config.yaml
arch: "transformer"
input: "log_mel"
spec_augment: false
hidden_act: "squared_relu"
num_experts: 8
learning_rate: 0.0028
precondition_frequency: 25
adamw_lr_other_params: 0.00079
final_lr_fraction: 0.05
adamw_weight_decay_other_params: 0.01
Rows from expert 0 of block 3, named by matrix and row number. Rows with one number belong to one neuron. Each number is 128 + 32 x the weight over its row's rms, rounded and kept within 0 to 255. All counts start at 0. Numbers have three digits each. After the name is the row's rms in percent of the matrix's.
# up: expert up (model.blocks.3.mlp.up, 8x96x192), inputs 96-191
# down: expert down (model.blocks.3.mlp.down, 8x192x96, transposed), outputs 96-191
up.21 110:094136131119156134161113128082125131171054167157161198069089072125128159135150115133133107101099102150058138058162125110108103159079143122157152125133098121161147133181122148149170161137170189156113150108162142094180079101204208095115139145176099134146155133169127120145151125163170074115
up.22 081:158091140108097133113107097177144115111073111130146128146100115194167090126129106151108117123112136132116138147099150105134105111078192136101159153105134155172116108105139144206125143067138095063142089136140102104120075143101148219187116058084132147159096158167103154084159200204107112110
up.23 092:133125141116084162138175119089148118086144125099091094094115110108180192098094150211093133094141092090173130166139099159164100106166113167091128108110091118164178125151085082159163152164082083139163098104096061092134067162107075142171101172118122127111134114173132101097152181124114143109
up.24 103:124093124090067135137137149125108122160124088094142152122162057125126155112145098088154113135136156141069135119147114032184032185099131122156150125152121141130111160212157170119173188134104192158162183119146127115106107121121086124129139071134089122114151119111129183128123106073116158120
up.25 091:102201132089148158164112207130169087105139159125137134139159135162161174140130124151078148185095145115125080157185119122114149052164205096133185117064162090104098158152157137108122108105173118112117114129106145116141096155145178192098135121136226100137134130147108143138185135128116134127
up.26 085:121107106136090109118130137156115134120109087126134106090150125139157143100121093174154133107154155105178160064160162102144115134090093175118137183185157146171162140127151158121119099154104139110135128090136144099179133131134081112161156145111132150155086100173118185092184092148148153152
up.27 097:130112096130136067113201133102188164104142069151102105167115120079144105130113155099154111152105103177101109163126092126130121131162114121136159170144080145148138102150123146093136160079124139107139154178113146173132141148127083156121115117087133128144087209084145138097188133118119068043
up.28 100:129143094091117116167091165125155149150122129109087103127151190131124074072205124126155086115089122115193185088139142132078146152056125175143169101118091146117097118176181166139166093095101129182138111136092112174129110126145141157129105112115163139112146061100124132136102110171088114122
up.29 087:126153119190151105121176099153094189192093192219121093125194138082139109139130156160108180113146124199118171151105089150132113121120101069096135123135145114094163139098167140123076097123139130118126122114132134115126056084150144111200119125153129144147163087138139108096108238141166149106
up.30 110:086082107146093087131108115089103118112139180184130170095076121103108125077108162150148145136092090087139082187112097163119181110106168074144090149095160166126120090211142140127073180130104106113144109110121103118135192119150151107096145175182142171129110168185104130140139181109113101108
up.31 089:141160135157131155127109156171087156131104102099148121116129119137070161136053131156158164088096147080064149103150169193175159094102173146136134125127110165035177095139136099081179176139091153178193081125121109102127167114117149124200148132138166153166138117188136132128128187216100114130
up.32 091:122132102145138173086184129108117077113096150132115116115113145159176146134136112135157122175140161105093178132122180050141129131138116152127143084140110095111137135096095084072235144144168199140122215138104102153214165136078108125136191147138100139130157059141174132180175075099180093117
up.33 105:149104192113092081101142128123174158101120122159146174149098152118112097126121116115080141090139038136148080088130117115091138135150092160109128119156121155152118157138111128135167084191127105132152085169175135100107140135155147120152124150132182176089106077225114149090099183195159111173
up.34 104:136116078141096101098133134075148083129101176118122103096123161178082109067167098124174152146147184095155100131119139117142157149113142137098119145126146154116115157104094117136074173133145168107125165142125089167166108117113155170138122145123116154159140049113122132090064114102238111155
up.35 093:127089123105094111121107103151153102100174128198144161130110156166175116134141115136076130170107204047137181095146116195154130127120198138082159133134100159122123122093132125160091129104128110189098108194081097154114093083195106162131100127159150104143166110134097105104186185117066106157
up.36 111:082034052078102120156106147122115127169131121179076113097203145081105110135129153194153162147071118075093157099120072172122122166124123144101107183097149149140156155130154145175129151123105128151126138113112116173143102151165138120165137152139088117103172150146169201152180115125149104129
up.37 103:180140163133141178155147123101131054127160160088126155168134090080101151168108054157168123148164166154108101157063108152108177126163098156142160138109136118154148102146131164106120132143138136092171128118134124109177136143137141130144136143110114096122185149101157159137097179118117123173
up.38 106:168112165144136147151112176190175127048092188158176130177157173075066115107099120117126140135149137149142065131118143120137066144120138110119136066114108114222144152117152081129110125092144078135093137150154140148141100140056124165076105122090185095106139083095147095149097144140144092175
up.39 103:109213111173137061135131179077110126117116167135132131083137062124128177115156116142107123143216078098090055113097111095121123100084170104153119123105171116153118103120103145197123060164123144162119089057130115118118134150172109135131158081115064121131156145161176094124109115114059102148
up.40 102:139116102137116062132066159111175121146085138109060120125118118125112216160106124095161087116149134095090133100105078118138086110140088074170118187153109131165103171132105183146068153143121101137138118079086109131114151124130143168148152115138122178165153145076112119159182067127176137095
up.41 120:147059087184157128103169125101128111125108167147168091098140149137150115107131078124119130169226059138046078103141100231152112142137088120101122109114120143145165139193106138124085119135113125143138070165128152085142079117160119176054170071111187126095177123121129134125183207120124129115
up.42 107:050127098112121133141123146075114153112148160118128151078087081110176155105082116150167131109165133130098156087118110067143156150160155158153125152133146162106144193170159122137114126174135115103125131171143182162129037121139120125162118102143152129136136165128143132120101102157132109195
up.43 110:101089151131172103140086099090125122149127129137095111100086137185112110128136117090149077151147069130094107109115096229096117107130116123104100108118153169110129127100119097087153115133120169101071075148150140158104106114104157097072133154188148089166129127172136131123098167108168175135
up.44 079:136161103136147162130160162131186140148104081161137171121143135181155154087128132174186147118159149141123126135115189093111131100151162090127151092133150097129145156116177169149135091134101118150099078117134146144122117153141075085170100073138139091171168131110158132108163108141175050141
up.45 106:147122117123109108128101050113151113125100049176151118176184132152098098124133148135092144187192124119074152120096082170144079129101165108131107135129179148088117160137097093195139149136148100149102130130120164099119166076120106116077115134118145115078131180151175156108077231108159087128
up.46 087:063146138173113140203201081099106130152113086131111098159117130111124083107136076162147110174114173128175208118170190160104126136051075112124156118148132125128092198069131112151159077087167134095120097096113140120093125087145127079150162210171083134124118122140125166133074102141163158120
up.47 097:130146110122157116110172111136107125166174135164083105091134145142197147072164164090104086152096077135152174109106090055123147182145173150124129120107125118127095143163093085101234135148143064137126148132090175111093155127107145117179076159114093108157122165101092130130114178129129157108
up.48 102:126145129118174108177150112125120137122085123108154107072143188062201135131144121116111079174121119155151112106101092096132122131175128206094107141124113121080126131145129156060195087116129164112123142098089127137095123097133109136180157112101113161183168133132116151142133124064191153138
up.49 088:162127121113141142076123124108122130100160127135081089117066150127196156111141112184091112143122096128154182097144143141123130140109145112083149056070111123138130117138169124162150113066169095092138149136114116164108133136084172122151124145093173112108115146066101145129131094144124077111
up.50 069:150155047100132143141172123126138124199182159141079130096095108116189128054154110123116112116126153097078138154193140133135084072136153148175121133126071146146132107063201145149109117133133083137081117102104118108109130125099093132122103194111158104154110133155092089120153131197095155169
up.51 113:134127100174121226145227127089117143120104109058178117136090112164096154089159153174111121148117079133102166155090092129131179088097098129115081110169098154179145134163147138131076129143162104144160066124125137093141106146186128143152165130149148171154150077143129131144180165091113182140
up.52 088:187140190208107130111161169109143087197177152180142061129161096119119060128103145127146141160142144157096149133106154141100140108109046066131154131102086119108142169153140139175120168101132096162124162065140116111131150208131110180144165095145116101157119090161086150100219168112074116123
up.53 088:141083173100072113135141110123142139130167208143124132121123055144141146152119081116118101153090109181056130120133135139183155176151118158082144165157087132115174193125159142076099190074120091136119077157184139120113119183146185140151103121115113118163129105146095079111116051150173119108
up.54 104:144119152151178143143188146130166166085190095201135169191135102156104118181122140140123160146112103178186159115161112068127118140125170107117117133119089108133166127200117131072094082141143143113149109183136150127209125053193112123144124088118123119087170115129130109142129164125072185133
up.55 097:066112085108141165106089162154133131122069121161180112148114167119117155154129144159143177144138133220100080155131171168153157117176099220120165093192125164146141128125106135156143093131121167152145065133099194122129128153172113103124128131106098159117148057095128100095125020136184097125
up.56 100:095105164195120164085182113105137110129068069107135051152192140183088112132100155109122121113098079186148150160146177125152087125107094116130123111149123128132113135072108133130168154094151121151117140049127145160154089084159102151112199097097105134170177150236107114120111149149137150146
up.57 096:147138175131093113149110101119158110148111119066087093130097103083120141164155097174130092099132139155130087136119180168194118125249154112210155128094198156131121099121089105135186145174069147158187133144189111137125105066150161101103088167164152135113160156162116116148110143156129103124
up.58 103:120203107160152105105184089138073106118102209149142165123087112164156134161155147164110128207133177178106059122094132116135107136131146148160135142134086129122138111095136202102149144128169166190126126119132115184115172120100116114180118122101132090134147111114092128126110168173159201139
up.59 110:170089102121159145142155149117124095104098177092139071114100161115116145147173131111137124133133249083126111192127110178118161080123188163140078128167104158118119176074136144128110241120101171111135144139094104142133107136146073146172131124134022114125133155116088192096153095157149110152
up.60 074:149058092055148149110137116199164104122145158086165128147055156110148145137116117126083179134072153134181127120135149164135103096112115176124164137093105123167147151132164129101105164186145139157091115059108121084132096083143138140120188143123106133110149138177169175113127122149156131101
up.61 114:111116159140162144130094099120163127079124128101116161116112151105128177109169172128135129143124155228163171094155093054133110143155127185083101145071078118060143142103123115040202122159162119131103171174145139108072140127088145124125103176080123142106147155140145120113117083105121142111
up.62 080:125155100096172125098124136172133130072122120110108173139146156131095105046085094255108165110098131082081170107115042074127124095139129077180103102100150095163146095096170120109142120099136112190090110099125145086138137107120157171141135080169179139153099203161105116139166094112144172155
up.63 098:120095094109167090127109137163108128125181125083113214142174066124182143108162083200115118117213160076235101153158154145101117144110168170147174078095111140126177144107159104124130131121126132107129200165130150120123108133175184117159118135091163144152155084121139169119149110119107142092
up.64 078:184148175151074180123130158088105085090199082139101131065133130065088132104093103027097097121114166120120172131089064106144199174152128107133093096136126152170074143081159119138145171142123209112134077131132116100170155133163118183107135172158127139134129139132103103105144072112189136157
up.65 086:176097155147089132135138097160133162071158180123073113223131112099070164187152099132122137162142124122072055114139161089127040098077140116143163094102103138103111167185140176154147091064118128128129127172107160120150088145125115164096093144071162135127127077127098133154115102114173156086
up.66 101:105120106157156168136117133082098130153088088164144093126131143152133133094126151077143131106078084036147132144092104125075097122138193182044123135150105154110109157201148108054176120185160164093130198170153173151064097142132111102131097124139107069107142162141114105128094157157126123192
up.67 099:101086145107121105141118173130125133134077115108101102132111209149137149120096123151121121132204136155133190121157076156126107114106177128161158119137227163087167157099132176149098133211148141170102157075134130123128147119211162118079142181147122109134107065138143147058170111152168150089
up.68 111:114156112106089082094095171071148138137116157088071154134107162102136156170102110161147139108107118126176062061111141127189127089161122059119178141147189105123166155131142162203105196110144094128145138112152115186179140127114124170109116132158173132172103045120132166112141123154146119135
up.69 096:163085111109089098124082040111090056076140138144097102136136170217221123144102121159183143142142183147201146133140151211139118129119138127146159113121190144129148147125169120088112154095122138127174084097109117133137125133150157095087166161092101098119164096125156136137162113124131127109
up.70 080:121184132123099078153176114138144146106090092059098134137182104151103139078112111107135110130188123162140146139097103085126144175136191084128125154166187109131086135093129175123115131124115137121177160156068088105194072123106129124054165154100102108139055101158168124140144119166155108165
up.71 107:144103127154089110191131145100106111155125101121107081168125055118140142132160206133197163158161105163117144119056119116149180137159153141118137148123165133150137128088097191145194114132149181170136120105154170115089131127131066142127153089121156124168114161120149152124091106147142142132
up.72 115:142131123121101146116175162120202117130131142102123151195101099155147119134160099159142156086105143172121155108114155140106131130098166226117124159157119111128122109178129102087119126105142146152150097149155072128091120151084129121095129146142113155190081149133088150045119061118092224123
up.73 104:123114145119109129130135130148158143191144177089131149153148172101117122151146099152120083154118110158130125122157092058152069148114149135072133133099066146135100149187111135106086122106101128133126182083109092093093135149140058070151142175091100111091125198173138113149181159130131119162
up.74 115:171072152118117100143121137126160116119159127061140114139073202145112153130114093132167120131114117115084190142130123150107066078106097136140079108158108132099101083157163104131168086127095053116103090115199099147164142182225162108093077123106112164113122118108119078132153163104168181115
up.75 094:111102173104133160128144140152157115129116237126177084154140090193158179121117108218107095170147125157142196154076178155122132153052133052182136081088108089117099134125137117141177148128153122139096123153106148107160127136118136088109209117068081141122146137100106141154159149148197187107
up.76 119:155162138079159219167091083132125158060141128135169112096102108111109148162097086157024134139204154189173145133102191143166119142153083179109133133145152076090172179117159110108203126104070136091153093142109156143171167194162108117181146171103109114170153110137139121154141123132200136093
up.77 077:133145202125117093165133124122066149152139147163111145153076137052116175123114090164125206145196142126144112107074104171113157153153144154154186128107087138125127098137144170150144156146153094152153080158155137147084122072095079106189146150160154092161134128109138111146175180152167104095
up.78 125:143101108108109146131141124130144080136075065101124126140083178092101137147167138121133105106138136059099128138167099113103136149126173164146125129150071153108135110140162134174160137131135075096102163090093137119119118104188130207071122101137179183124133113109160109132086113144110123102
up.79 104:157098144138111128115099135094119160084114163145098150122148083100092130137111191135132166105169074157149099112080156141105197095166023189095104126098075173200140125212114126149114095151121138131151106125110125115105103147181119083112169190123162118108129105139097132128122197123190163107
up.80 099:145125080098186109153094155127120141115191154152082122133097137110123111147176136153102076181088087084150167142119109070078133053166113105173083179078131142070144156164139146164120155112107144129097075090129108174157130081099088135140122153176105143181108087100094126155174143141163178117
up.81 089:138113153142110071153188164103152131130145151128072064110135112111155103119110078134099141125113111164214060136064106112123047095144157115139128116143115122106156139153130160139075105124157114076123150137113126086144106150091115143163136137095160169095115117176075061121177093136093181131
up.82 104:106153137123132113142129141152172116152111157187164155137142174133160144162130174137130151215159108151150159111138165153161168165147115113139133084117081104132120139134161116070158180109183197088078081067074118104141132134204162122173116164118174127136124166107094103123084149119098102116
up.83 098:081125201090122061110110096171176107158202063128082118147074165116121167125111079208079107131165140108116207135100094097127090149111136138119115101147107120074127117155078151159086103126109095111168128145125102146183169112118073115163109077175155124163135118092122094137156127142143177093
up.84 098:078174085160169142092148113181067130133115104117087166163139130124140106118120142126132076184128186136131096138156112091140104135097103118140135091139060141147116129113126122136049170139097151145124163140122073127111181143188177099131128079092125124108172090069139180137100094169137087112
up.85 087:151113080106085129087118114137150137148164062142123144150139083066157079124141102143164123152088137168084097135097141161059139100128108184160178081064087137157126158108091113110131122152117142157117153151106141134174125165119120131113148128118112129101109080149169148133178051185115064107
up.86 113:089067141180150143134114092153102116126090119104142170108122118172111142171156105153138097162104128095102139130095181135160115159125105102134054090129064101202126168182115156160139090112092112165128132130136113165130144150150094091124089104120136116114124145160149151092178125090097160182
up.87 088:139201109114062120134126128155106126113146119150163155117173091189173162139181096138148091081136122112177113123155128095174102159080202142164126135154124163090100166124122143149071117090171111135116162100144139092144103114127195156154161143186104117127184189122127126200166103077154131157
up.88 097:118127074108158127160142113203079188115122164140150097119113120209183163118151115123117105119109134156076134089110132152104105117061153165175108110137145076080137145126139120103119134087116075210151089108126092111126140144136141104154160166125079175156122168101136129195136177099146077108
down.21 098:129139100158146099127114100149196116116127091105085107180175120169125113144122115187136084145163117194120215153151142081090164134066050099128174115138069070143114117093121105059083205136156089123098123123093148134167162118168129112093113071158105170135154082098144125120153110078105114110
down.22 096:106134097162107213128179126186146183150163126104116098078081154088127188124147149119082099148066087102079098080158167178131138153127086184098138116106140174142172129072085106062065093128114196112131144111153176110107129123141144157127091091127103095164101139165149120146120150143118112111
down.23 089:092067138134159141127147103133149089204118124103161126138119115138112127043131126093150153115120078147192079102144143151075080101119108095181153126123119073143113136101076155063149136121154109133118109136133147106147096129155109093080109141143144167123169163134048112149127062135129151114
down.24 102:178134134152131123173153094107116208177150090065083068092159147130094136130102151150158198152145133133107081129104088156131189135155209189119081142097165147104109149098227186134125097129140073119132144138126115135118124182143180129126093167085167141139141175146172171135173078132134117108
down.25 093:168106111149145101110094119146132154123121110085127135131107177122076097054132109020112188138127133138136115151088140123157160120093052145176134142163073146111123151113142098204134152126139204131064148132131140074164096170143113150157136135132114117154109164177136103109086100069161139119
down.26 083:147146084107099166112159083091122112159075126140127138163116050093146099081124122179133103142118085133105131112109122129149112145119173136072132150054146117132096184112065129172160075129207122137127182146149117168140128102124102144094124158078162150175106151099081140100184098158193085132
down.27 099:150158159130113213153069139169043110124071144145112158111121136242169182145080090136120133131167106049134133094152142164119126119126123164171173119128184133112134145084116160111133077138107089176153099114155154105136090106139133114132098193135092118172131149137114158110079151167160188122
down.28 098:112113107157087115130127108125129091149156151151134177103144085163137170111135128107116087128045121139103148177119158137179134151146147096132121169033149141136196188100086109116116123193124075134172149126091147109149145129169120114097184088142132126178159119118167132128104113164189098145
down.29 093:150161121126082092148052115100131072116167097111138219108095159111078117117077144140114154123089144055102140071159083197094132118102172149154125162100078163116117129100128153113115180118183103097196102171179170105134140074152114180106141163088113105183046167086089146124138105098102100133
down.30 115:121145159059132140146137177162139167163089112122105100169130245159155162196169163100121054115210173204122142154145131136133112146146109121094111073145136155123108140075143129138060169146122182095185116129111131091136132107131167151192168125121108140155133115120134120094106160089167134122
down.31 097:097162153107116141106202134041188101159115134154112174129109153152177115142175056180149136085154090126108135143109146115056137159108079098157166147146130108107136128086158117176145162114146143082124120098130092138137187199127124168097141102108140162105118161144163116159207149059136146132
down.32 093:114143132113113124095062082152142173071136164145097128142150147159126071125125112165092147094129177162192087108128098169085094099126167192113071085090154154097154141127151118113115204078123064123157103149123153187123081114167137138185068131115110150167098119102108105149071102129152184091
down.33 110:146151097120109117117131123105111141146121105135132066162150163177122102100119156168156169102163096156178064141151094113090108121097146138081101156127109134158096081145139097143074155085095097113144116099089097110161087115131144102145150123127151131123157174146123156158109141170066119097
down.34 100:166118167178171166101123155119135132126094136132110134112112142075181124134181087063156123096078152179131207171177171190135145140113147153199109143138113140114163147045106125105170148102141104111125106171149131076116074178198147151145114151143143167136141086059101158109128128102114115131
down.35 093:140128113124132147098143155096086119144132142130149087135146139085158115113106091129032169077129062177083154152138138099120102132157118114136145078152154136131148187183157056089103103061142133167125106135110085174138118123067136061150105125166078077112121138137092158145132072123156159134
down.36 115:176162177145158136085161109137119137080101158081121220102066112140158127151103096084141126153168153159205168132139138111157123147098081183147094139145135095148132143093157118141142063153112118086093121123117115112143118129102114101086192087089141135150148096115138152139110131146112124138
down.37 097:120054142113111146149147143165138138120103084105134047033092150068149088160167114132203169125054143080169176182104111131175100157119128093164173124077147133104156089053084127070158168148097119107145119115160090144134089125112106131158167144166134119112125071142159124154164149102085151122
down.38 102:054145099100154122085122076100097117196175119080104096029113166161156150135138148140143092181140152089110158133108105142166121151143099097131138151138154104136110125153113170163141108128134182136122105147142118151126098131120160141114112132142113131154128165130132118133150141123089106093
down.39 106:208070129118112173161083155108109122111105080186129150147171121115133104141120129097133114167127136168085146104153167123170165150124102099084128179131107160076195128128077121133093092132157177126150107165132109119101103123081159148131141142140102125105133123122140128127118127126077173084
down.40 102:153157149158145164162148105162122122106101084119132134196138172136117106111148102167172129171145110119144106152141133167134166155075096165223151097156130077083110135174069107150148150130066097127125115147116138135100135156192126119134069145098132139077124092124129073081092129138128105127
down.41 108:125201140113107154171137112098133147167128092116093120171119037140072174124121175125136146063118104144205139146146102131158133137141196175124100085171116114206118105114133129121163129119092109134137105103167127091107135070221147099136069109123081102172127099100134106157107109081096162109
down.42 111:159106093099091123136145152128168112130100079108103165217231134084097172154158143206142156152053104119169125125126114104106144195100141162074157184159096119145129164180158175114120163117144119089116172174129136160165128104116121090114171139098184131179064116117093184135140133112176143126
down.43 100:144144087153146105090103148080085101136143187208123074203094164119187100129107098131092184120107157166167138152128161155124112089184216140133140084128053133140164137147121106171134120130134104184145135141144111109135141066149135099159106081141112153183187109139102056108111136105096101117
down.44 087:131132126138093136084110032114161107122091114072109142099130086073148108141129110094134109129136039131099189195111131205156149130148131138137140157066121103126089113145137153210120120113084088186125150131121108138101157158170123092116158199132122130197073147125141112124166114189165133139
down.45 100:158097142118177109120145167141113061139174199110101099101115117200120150197143095185156153044133116154112113163112092090170162144127146132040095135129122186129123182142051175124140112147116174148123149158111151145159144066051138166137149137148121105144150110100098096155127163088148170135
down.46 089:125138057092136144165116131126116133086096153105121132180191179165149143147088165073060125084154116091080136112080096080088081120132118106142096096101122124194180148188070090082106174102115161140137157145127153098134115087152158125139084139111092122164124124138123152180168161171094182176
down.47 100:133092129120092107150080156182183089072107165151153149159084105102138146096141124101104085146121090147172100085202090150090082102143074169116093128167061180169115181134143134082111153153149146156109120116072143094125096109199120131129110131132109121100119111154145120159134078143154157178
down.48 102:114205115146109170062111134137107138105212190116106120183129126087112103079128169163084118122180132204130167113150091079143126133141137177070168134164103163122113125148186079113146148135116043133165109132087103086113076138101114162150124094160095110157127084087077120147198174151131123077
down.49 093:059084138140117107174098114138155089121095176124157128085127156127163119104107099078171109164142109105101129145108157146183117130173122145113056128100167124170177149137133121149137033103171103072167193095155078096112167163159122125109122124110071111133103128108179091087071092164147111117
down.50 078:081103129156202173112100089118152117068110137131108139127124195174143099128153106111095121157125002163160149097196159144085059092126125102141168098123156145112094154118137113136148148114151092123070159072130125099179114129092191168144094160133097129133085174136064110167170109088163070145
down.51 111:140172137143105113107082110180162129104148199170141095156146094125101126185162169145130111072149172127160107177090098151148092123118074103126147149138182105141140133103126171131131147179128102070148032133127139082093128116154179137116101095102132114135168088131121134163129100071119143096
down.52 093:091146105109146140162123098138156182086060088071150156172107124184146184113147135151158067114181099127101100115137124114152124162113206166119141130133126137162180083100073192130102127120146168129113102153121116122065101203098131173165114163106143110107153099166158152104173107136156113180
down.53 092:117163106161134157156133085132144143130062117117191107100139131092175154148130133142144117100140096177188173148099153110125067137129190082157143118142122075136145149087104151166136119119148133117182201087151081119141059125132181116177148140157123137131113126112082156160153128100193155146
down.54 104:089121083141088097141139160103060113137121154163075109047126106144098130112111112172120123180187065054039097101141110094107150138078127137108150110101143152150071112111166099156103181059099131124109129104148105115165103118124152124088047147110064147186149092131086117122100147097193089123
down.55 101:130065099150110143181178063055064127174141135121134099060135069134139133086130128110164162065159150123174106136123121114122088149171138155129162156024167152105150143114138131160139131142107144129154076142189119111148109149097173150110144097158142140155141169071135188103134213136122121131
down.56 106:151131133154138178159126062132127118139131155159157174156093098070196214154134113183055142093120171089114121109087203094183131184133122133135155120098105147113152107128124122127100089156152159120098179142112165152054179192152152140117119162143145125095139110116103140151154130140095120114
down.57 092:136015082135127091133138176136055154134111086113096132160095177163111119129132123190165157142109130120121072147151171128149101151087123081071129123096138108086193105087133142133151114154091094089135162119162061138201166122132138116106155065151170115132090121158135143107089189136124178107
down.58 105:098141136156125096064116108151150078139167098116179110129129122147121100119121126106118130067166139140162143114136115157152153179075173095130155124067106115078098113088114166084122153139096148113156111107114091105111148127166091150138143064125129089091101145080157122146134125138084029141
down.59 102:074083166158121113078077137135138104125074153113186121103083106079134096120108042067108121092121052106188188126107178146137130095121179128127083109120148138109173150131158116165067159087130075135076122111174066148139135147127174113133090180142182152104104120140102106127141081099146159110
down.60 081:121081140144102071121096142094112127143057091114146074115113142109150141099156135147147123111149111125060133172109117119153173180132117158164078114132108158128108187151110155171162154166070139139122170154142135102176113161084125173128119163116126104153140176148139157123126128123103052137
down.61 109:087205142095113095068138108157129091106124171135157135120148113060138149109129120090113103132107147093130086125148058133113115142138120184182094125153087083110147080184106089177118148129141163147113082076099113072151146131177158132185103116109106158169146126089167156094163199093171121119
down.62 090:080122103194106154139160136160087163172109147165148094094098072093175192146160073129063132078129105186123075156128137155160121148118121109138146104164134161146110129213096161158150124091124149128152145132174091059127103133114072132104085140082161124096133058164099126138130147123171136139
down.63 106:138133080109080112110104151149101083131046122146098141110174109124129153124102192102133112248126150136051157096116070118210132124144151176160118143063132086136124132141133132126088076151145155147081131142068095086143168116124119128121119122106088109132131186086123152148132121103100101114
down.64 083:155157143083103142138103115146171145108092141114120208096102136136135143150108100165088169119152124131147121186147120140145177122100138131119037161151192126082167134119159137089143091122122179112144140148127194058083114097134194093164101070088135178160105163119139125160175098127178117139
down.65 095:142160076154110100157053126100150079197115148193188126099137139156163128110118144143111129087074130138141166138175140120132169177174092119182132130189158106168102161162104087129161136097121118098181145057090140137094095141145082131134149108161095106154110117119129097119141153077121073103
down.66 100:158095138145100043097096146141107141158173158148086147136120127135086205088117118139131133169077140161118148127207156124049149186191099099090105180143185163164099132125084092154173157079141152194078135049135115134139123134099133074105107147091147103114167137173095174106114119096154126147
down.67 097:129144120141113123164113103081107178175187105195067139158112127137125089159166123094138070088114152167092112078159140141149095166142123143156108142147076121177090158121083077126083066144156107106122034171146118142088123113130120116141127140088161125128093070131056118118157125109145099090
down.68 110:120126208187112150122145094139151145139173103170121185098125213140117078154122176162149148197131170113113161159070123146132174126092061176112092118108121087143125165106090118136111109182118073052113085110141112156152097132122172131115176110137122095207137131108133125078137091055109127135
down.69 094:086130096121139142105147160131167160148139158136080149114150119109042131123141141095084046118123055141069136095089069109098171100141144113101110115082131168205081184113132157139110127124101128105111151145110149168149116060043097140096142116104142127179123131182089162125120088100184167161
down.70 082:104109194119132149117130079150105131122086127157082092152111081097181140115135158145147134173066158123127103115178126103126177143088135126116133147179103136129085133122101169146195104108121131076116154190171101144106120159127104150124132104094163200082152114120049173178109090103100102162
down.71 106:192101122111159172108177149128139184159058100080204122130158130185134115148178086144129182131114101111144086101085155100180092116182182081067161125125133122110141181121133189140109119108105141147144148132165122128147134127089116155129143199116104138116132174096242128122145075176125167134
down.72 100:122158152136096123183135099122112134117157106122153135031118112129100096105058181067122121126174097082101122151095120144096110090149106111111145138118077127116183133116121134140123091123141096147139098091104166050153140075112104094124083187155066127150101132187124120135080127150163044169
down.73 106:127147122151147101118114119129000099089170149168173133158094044167191165134111178100098125111184130095155136154121101154117114131174167148117128161181140124056065126131144122124182137076081123141166097143076089131179162092127093183121150110145121091051133096143149162097163149194106141141
down.74 113:118066118114105116109160133101157124130102141155166134130095073128133145160130146091104090088124096100131099086197169148098126121150103063127069169187098123110106110104171106130184047102066103068064152115113156078100171176094145083126125108096118104151121118120126102120108159149120116175
down.75 095:098107111118092140060058048150133131081068037102115111121111093074136087152118084154146129152130089108116077128136088141139098164091079160148117129112144150128105080093138097079093088078109166166124139091151147132118177099187082079126140192124105091153142161149157095125112147107157107168
down.76 115:099107187129150099107214109157112128114151165077161136166170138088145154125119103149094180139143056155061158118111059078134124102115122141135116126087117081134113098174142180121183089083136103135207101101067118099133132123053085175149100118135140165186077198142122168135140132127123061132
down.77 085:111111213108142129140166149132163117133124153073147117111128127098150075057174177144136137103120098209139146090137160098131167169136186117140126101167083100091190168062098119144161141143136115130196124126098107190210159094113154158057120103102136085135132130135101149125137101121169101102
down.78 118:143157155210144099126122122197127148144195102158083090132156109145127121029129119124128147193101107197187171158137125146128146145167140071135124109112050135131122109146108110111114124153111141132123172134085138154103172107121139178103135136109104106097112136053112092153119124165150133061
down.79 107:122078129092152168156215134131164119130079097121211080106168166197139133031128157121093145125167094135074101129107170132152088103136161125112166102103116135207177157129157115118164115180129110100165084116123119099127115123112148134062178083175146109141097123108164101129110149114115122133
down.80 091:134091161121169141126069114155114108092084166119084125178164140144140113131108116093190104154149135186084079160151076158165109163112130130156136119170168075148107174099125096111106093114152130095136225147070181153126075092171154124148136133075123135084147217128098066136126086156161138118
down.81 090:164120106125130131117128144126115115069199099174114122138106145167110139173189137128165134158119162096101205153142107173135114142138138094143106165114125117082109102052142092132122109122126112155186123127157098156115102111184082113136120152143106125169123109087103092129133120170154112159
down.82 109:114161075151142121130143056031080081157154162048107144080102088099072137103106121155193139139117120149107098115092046080091088076108152138206101098095118139145135111131143087153114115162123155133185136141134165110104121142059153118100105123095148145128100138104120141135146164108132111128
down.83 096:160146065186113203136106165104097104076086134137116134113156154171091099139117148182107169171119076153104099130175178145151101095132111115213122143118215148096077140092155123156128126077138130199126085176098112122109098132088129148097165177082090132141085194135094092136138092099130071143
down.84 106:109126184132151081102142178114163105127125102159099148118157071091159150106110082093127085097208081143145135146129078111174144141135144114108160122093120098064115100083148134079092083108118122190129147112092126230142104105030161044149130173072106143140133114103135136139200179146126114102
down.85 087:139152088021104172154139109115096124141086140132076126128149100165167127080164104192143134103054112101188096098179179123175142140155168111057133117131112137158127176102131155172120134184128128179080128134081179131172125148072100135122147120161143140138140202128115142170172149108152114162
down.86 110:175171102127125177138098151184118145127055124172111122133105129149157148078072056140137147088148125135119103170111170164129085134150122116153133081201128163167104138059142087075115133104101102090150124186152085133159104169140153101073165113142098137069116050173166127168168154094133039184
down.87 088:148117050124136124130099121073145125110142165118070128192147093120084116188106109155156159212168165111093159072107070135140121167113135113136134123144115134080122098147142131146162152098096164121188154141156163127189165175127156114137153108117130139090109144128115165126103114115128132139
down.88 093:097121177090135121112174157127120138117145116122086149131138069072131080118113077138084115125199132116139166161181138083130112149125146133144171205184093146156148141128141108168156137102061159148153110098115142058129144098132107165141147079108092145125075129192153106171098116144091131085